config = dict(
    model='multi-label image tagger',
    dataset='fractals drawn by 1,000 iterated function systems, in grey',
    train_examples=73750,
    image_size=64,
    crop_scale_min=1,
    horizontal_flip=False,
    color_jitter=0.2,
    arch='vit',
    norm='layernorm_no_bias',
    norm_position='pre',
    activation='swiglu',
    mlp_ratio=2,
    head_dim=16,
    fused_qkv=False,
    bias='all',
    qk_norm=False,
    parallel_block=False,
    inner_norm=False,
    drop_path=0.15,
    kv_group_size=2,
    patch_size=[4, 4],
    conv_stem=False,
    layers=12,
    width=192,
    positions='rope',
    pooling='mean',
    register_tokens=2,
    num_labels=7,
    mixing='mixup',
    init='torch_default',
    residual_init='none',
    optimizer='muon',
    muon_scale='original',
    lr=0.025,
    momentum=0.95,
    nesterov=True,
    orthogonalizer='polar_express',
    adamw_lr_other_params=0.0023,
    grad_clip=1.0,
    steps=8400,
    batch_size=64,
    epochs=7.3,
    lr_schedule='wsd',
    decay_fraction=0.4,
    final_lr_fraction=0.01,
    warmup_steps=420,
    weight_decay=0.05,
    adamw_weight_decay_other_params=0.01,
)
Rows from block 7 of a small multi-label image tagger, named by matrix and row number. Rows with one number belong to one neuron. Each number is 128 + 24 x the weight over its row's rms, rounded and kept within 0 to 255. All counts start at 0.
After each neuron's rows are labels from the 100 images, of 14976, where the neuron reaches its largest size: "strongest on" is what is common among them. Only what is clearly more common there than usual is listed. The data: fractals drawn by 1,000 iterated function systems, in grey.
# gate: MLP gate (model.blocks.7.mlp.gate.weight, 384x192), inputs 0-63
# fc1: MLP up (model.blocks.7.mlp.fc1.weight, 384x192), inputs 0-63
# fc2: MLP down (model.blocks.7.mlp.fc2.weight, 192x384, transposed), outputs 0-63

gate.175 [122 117 115 135 130 113 106  86 121 105 119 115 155 144 121 128 107 132 119 152 121 153 122 108 150 131 173 130 105  81 102 112 135 118 155 141 101 160  88 131 129 150 129 182  89 136 116 153 135  86 125 121  90 153 148 116 102 105 179 114 133 140 132 130]
fc1.175 [123 144 113 128 140 124 128 130 116 128 160 118 113 113  99 114 121  89 152 118 127 121 115  99 103 131 106 129 165 130 147 161  82 142 148 179 103 126 140 160 144  95 186 126 165 144  73 125 139 141 105 161 146 154  95 126 134 158 134 138 129 134 146 126]
fc2.175 [162 149 167  99 104 122 149 135 132 151 159 114 131  58 152 108  73 100 115 117 128  82 160 155 141 132 140  82 106 103 182 114 136 159 134  98 145 127 127 146 108  96 157 151 120 138 135  96  99 138 130 137 125 149 129 123 145 145 104  83 124 117 121 139]
strongest on: dense

gate.365 [147 107  94  87 144 100 140 127 135 161 130 123 133 114 124 169 121 150 152 121 124 116 142 178 142 139 137 126 174 125 110 108 146 117 139 162 104 131 161 112 100  90 132 120 101 130 172  86 162 128 121 138 120 121 121 165 133  53 134 153 158 126 124 143]
fc1.365 [134 131 118 138 112 148 111 104 113 108 157 105 154 132 141 156 137 164 172 103 140 149 127 131 105  52 169 107 133 143 117 116 118 111 110 109 114 112 192 110 133 134 134 142  91  98 103 178 143 117 137 132 125 153 127 116 104 157 130  98 105 124 100 123]
fc2.365 [164 161 153 103 104 155  95 151 110 161 106 159 117 114 123 156 113 160 111 155  84 134 123  94 153 118 130 140 145 145 120  99 162 180 111  96 130 120 139  88  98 156 137 122 150 125 129 131 142 139 171 111 135 142 101 128 126  73 131 144 133 125 154 121]
strongest on: two maps; sparse; dark on light

gate.134 [141 110 127 126  96 151 127 161 130 172 102 149 165 145 180 139 128 171 128 155  81 160  77 130  95 101 106 145 131 120  95  92 124 112 135 147  79 141 119 140 114 126 144 136 112 120 110 126 117 146 102 102  99 102 133 105 152  95  85  95  88 108  86  80]
fc1.134 [148 173 133 162 135 134 145 130 147 150 105 197 146 118 142 147 111 140 117 105 132 137 126 142 149  84 120 133 154 134 143 104 154 104 129 146  86 129  82 122 143 141 103 131 119  89 124 131 165 148 120 102 112 169  94 105 173 100 144  87  94 144 112  82]
fc2.134 [117 156 156 144 105  96 109 149  61 131 115 157 152 138 148 194 120 107 139  99 146 158 144 125 133 138 124 173 107 122 164 114 103  98 146 136 113 104 100 128 152 116 128 137  95 128 187 183 137 123 158 114 130 178 134 104 112  86 141 131 110 148  97 128]
strongest on: sparse

gate.269 [112 175 161 116 103 153 137 121 127 139 111 140  98 176 127 117 142 142  80 114 118 121 104 112 103 158 108 123 113 144 140 117 165 140 116 145 123 154 145 142 146 115 103 119 106 104 143 167  77 119 135 109 139 133 105 139  99  66 122  98  73 159 151 104]
fc1.269 [147 114 139 158  82 120  79 124 164 146  90 161 111 132  90 118 106 149  74 120 181 129 126 133  95 117 143 150 124 130 104 124  94 115 136  99 124 157 147 157 141 136 127 102 115  82 123 138 111 107 112 152 113 142  81 165 133 101 155 134 110  66 112 114]
fc2.269 [121 125 199 105 142  95 142 106 150 153 222 138 181 112 160 120 126 131 150  97 170 139 147 121  99 104 145 135 137  79  87 128 167 132 131 126 124 168 118 166 136 116 122  85 111 150 124 111 106 149 146 135 151 152  98 119 122 137 125 133 105 151 160 149]
strongest on: dark on light; dense

gate.192 [127 132 143 112 138 138  93 109 120 125 142 135 147 119 125 165 110  69 151 147 148 171 146 169 139 117 119  90 119  58 129 132 106 143 106 152 133 129 101 116 176 132 133 104 154 165 111 129 144 114 102 119 115 142 119 147 159 120 150 134 148 134 135 135]
fc1.192 [129 129 122 143 138 140 132 123 136 101 151 117 147 136 107 152 147 111 163 102 137 115 111  88 171 173 174 152  78 143  89 168 164 150 116 101 118 125 116 156 111 122 104 129 118 145  99 134 137 175 138 136 124  93 163 107 109 127 105 158 134 135 119 123]
fc2.192 [118 111 145 166 123 164 115 110 105 128 180 166 124 142 171 127  88  87 119 108 128 119 142 131 133 157 127 118 142  88 138 143 145 159 102 139 136 167 151 149 135 155  71 117 103 121 140 156 156 166  89 151 121 113 138 100 171 108  91 137 170 119 115 128]
strongest on: dense

gate.336 [134 157 133 113 101 184 111 122 158 120 109 148 112 143 100 138 135 144 153 150 152 108 122 138 117 145 144 120  91 141 144 189 108 105 125 116 178 112 113 160 146 131 117 129 177 104 123  80 125 123 111 114 149 158 145 149 178 162 104 156 160  84 126  92]
fc1.336 [118 152 129 127 125 101 101  93 133 122 171 151  89 131 125  97 149 114 143 124 142 117 115 122 146 107 121 172 174 154 149 133 142 134 110 162 144 145 141 174 145 170  93  99 136 117 125  83 112 132 141 119 158 138 104 115 107 125 103 182  55 122 127 172]
fc2.336 [144 169 148 147 140  84 152 138 126 142 117 160 142 144 109  97 128 130 119 132 151 128 116 122 138 102 140 130 152 171 136 108 108 167 108 102  94 111 130 132 121 136 106  97  89 151  98 170 123 133 110 114 114 164 131  96  80  63  95 113 152 146 115 169]
strongest on: sparse; two maps

gate.1 [142 117 155  83 134 158 122 134 119 143 160 158 132 111 128 114 107 115 122 130 129 107 122 142 141 134 188 158 150 110 157 130 104  88 126  82 128 137 125 102 133 148 174 151 151 144 135 109  87 112 155 138 108 173  84  92 118 137  68 137  51 105 145 139]
fc1.1 [137  99 115 120 188 119 112 133 137 103 157  99 149 117 122  87 107  76 125 164 137  79  99 117 133  98 164 125 116 139 178  92 157 100 138 125 123 157 131 145 119  94 155 136 126 160 153 132 121 127 109 157 132 168 159  97 145 170 102  99 128 144 121  93]
fc2.1 [151 109 101 174 131 125 119 126 174 111 164 144 121 102 123 107 123 111 128 134 131 123 139 142 140 174  95 152 144 136 121 165  85 172 121 141 120 125 119 120 124 146 182 138 158 214 106 116 101 107 104 154 150 104 137 138 144 158 147 122 101 118 149 149]
strongest on: dense

gate.302 [124 143 157 120 141 106 119  86 115 137 134 152 143 103 117 160 130 129 140 121 158 140 134 150 152 109 106 110  93 138 123 122 101 100 118 119 149 121 127 147 115 119 137 136 172 127 116  97 170 142 137 116 128  97 156 121 174 110 161  73 139 140 140 138]
fc1.302 [138 163  92 105 122 140 143 130 144 126 106 145 139 148 170  85 126 126 107 117 169 105 126 113 117  96 140 103  59 162  86 102  83 161 138 167 135 160 122 125 143 154 124 121 133 160 153  82  64 103 134 115  84  99 114 148 115 105 110 165 136  83 182 181]
fc2.302 [157  92 141 114 166 123  96 131 108 154 153 155 141 165 105 144 135 119  83 148 131 164  74 125  93 173  82 122 137 166 112 163 117 102 119 120 168 167 101 146 152 110 124  65 119 125 144 122 131 102 107 123 127 135 166 115 147 132 136  99 137 134 180 155]
strongest on: dark on light

gate.243 [149 106 133 119 149 156 111 133 120 133 125  90 163  90 118 171 143 149 137 119 151 126 126 131 101 126  99 138 112 149 130 100 147 139 164 166 166 146 133 112 102 114 163 128 147 133 141 138 157 114 160 107 111  82 124 113 138 134 163 141 123 139 129 101]
fc1.243 [158 102  79 129 136 124 130 165  80 120 133 114 123  91 139 143 146 159 116 127 129 170 158 106 152 144 113 117 118 123 130  91 149 114 142 163 152 103 132 124 104 110 168 134 144 101 137 150 119  78 170 120 144  98 125 120 155 121  86 113 199 139 148  88]
fc2.243 [133 120 125 168 155 124 109 123 113 113  96  80 180 127 132 132 112 121 123 163 103  98 136 107 106 129 147 156 157 136 160 157 125  89 135 129  95 118 114 160 127 167 150 160 136 132 118 144  91 114 122 155 145  76 119 155 128 141 142 117 131  94 158 101]
strongest on: two maps

gate.203 [135 132 127 115 147 108 145 137 154 129 135 178 115  99 101 124 141 111 111 159 153 132 137 196 145 103 122 168 127 190 149  93  99 132  84  77 107 145 168 144 117 129 122 146 138 108 106 122  99 131  88 104  73 144 157 120 120 131 114 129  75 105  95 130]
fc1.203 [119  88 119  93  95 144  94 118 121 122 109 120 100 111 150 138 111 153 142 141  90 104 113 111 136 148 128 136 138  97 137 183 127 131 173 152 137  98 146 144 126 138 107 124  83 137 169 140 142  98 140 126 161 131 119 131 129  90 132 125 156 144 126 147]
fc2.203 [152 124 128 146  94 108 136 157 122 139 148 119 143 167 109 158 171 123 127 170 154 111  99 147 125 145 128 102 140 121 143 178 134 128 159 141 137 111 151 112  71 143 106 132  77 176  88 135 125  85 159 147 121 113  85 129 102 112 161 118 164  86 112 149]
strongest on: dark on light

gate.19 [149 130 149  84 156 111 135 118 108 132 153 126 152 174 120  97 158 162 157 128 120 137 128 134 124 119 145 129 106 138 118 126 109 147 119 151 197 115 145 143 108 152  85 195 151 179 123 116 176 132 150 118 124 157 136  93 139 142 120 143 110  97 110  75]
fc1.19 [135 143 115 120 147 140 133 125 123 116 114 189 154  91 175  95 137 120  96 147 182 104 130 147 159 138 157 131 141 130 127  99 141 129 124 120 137 156 172 146 158 151 112 115  98 117 134 131 131 114  96 130 132 147 132 132 149 109 122 159  92 121  77 120]
fc2.19 [138 117  99 123 154 109 100 120 129 169 144 148 128 132  97 124 112 109 176  68 124 136 145 146 136 131 139 150 113 120 132 123 118 173 140 119 148 175  96 151 175  87 117 107 113  95 163 120 110 136 156  76 123 146 147 116 105 192 105 121  88 132 147 141]
strongest on: dark on light

gate.92 [126 128  97  94 109 151 138 142 118 122 128 120 124 171 112 130 128 149 145 115 103 122 123 133 136  96 130  77 150 139 124 108 117 167  80 122 164 146 138 160  47 153 149 132 134 151 121 129 138 134 106 120  95 126 123 141 109 148 165 158 170 125 120 132]
fc1.92 [145 118 142  93 118 128 140 121 114 149 144 113 115 167 111 135 124 143 119 117  99 160 126 103 132  93 166  91 112 107 134 137 109 135  87 143 162 106 174 161 142 114 142 105 163 138 130  78 137 123 146 110 109 116 118 125 117 116 152 160 144 102 160 190]
fc2.92 [165 143 148 132 135  96  90 152 127 160 127 107 106 119 108 106 131 125 118 146 108 117  91 110  73 133 140 141 119 104 100 108 146 147 107 121 131 121 136 126 182 138 110 117 125 117 108  90 122 139 108 152 125 141 121 115 206 127 113 164 114 117 149 135]
strongest on: five maps

gate.57 [116 153 134  91 117 145 114  92 105 116 171 124 156 147 107 144 111 121 131 101 116 133 132 127 125 110 120 124 119 153 122 122  95 160 123 143 119 109  96 137 131 165 122 148 148  52 119 142 131 147 134 132 156 158 125 134 119 129 106 156 132 110 129 149]
fc1.57 [118 135 141  98 109 148 140 122 125 161 154 177 190  64 130  89 128 131  95 132 168 161 138 134 116 148 160 154 153 134 160 127  96  94 133 134 139 117 134  65  99 135 151 100 101 134 119 131 127 117 132 136 120  93 140 106 151  86 161 155  73 113 109 141]
fc2.57 [108 105 110 165 125 133 116 113 137 128 139 122 133 205 155 133 121 153 110 149  63 131 116  90 183  99 133 143  75 102 100 111 136 144 102 134 138 115 120 156 103  97 165  99 134  92 162 130 102 119 148 146 135 105 153 170 105 153 118 111 106 115 118 136]
strongest on: five maps

gate.304 [118  93 127 110 135  82  94  61 115 149 152 136 157 128  65 148 142 124 157 122 100 137 151 120 140 108 121 133 107 122 138 122 123 140  90  92 119 128 116 127 129 170 153 133 136 110 129 113 148 157 162 102 114 100 108 126 122 129 136 116 169 113 137 111]
fc1.304 [108 155 135 124 143 126 137 154 150  79  96 134 145 109 160 105 133  98 102  91 172 111 106 117 103  91 139 136 105 118 147 124 155 105 174 135 100 180 182 142 122 116 132  92 118 151 141 148  85 121 117 127 165 133 131 145 138 121  98 114 127 180 153 153]
fc2.304 [ 93 125 103 133 123  84 115 169 130 169 124 108 157 142  84 136  89 103 175 100 110 150 141 122 108 104 132 122 114  89 153 146 128 121 176 131 187 129 135 160 126  92 145 128 103 110 156 108 128 122 152 113 135 153 165 153  78 170  98 128 110 136 163 165]
strongest on: dark on light; dense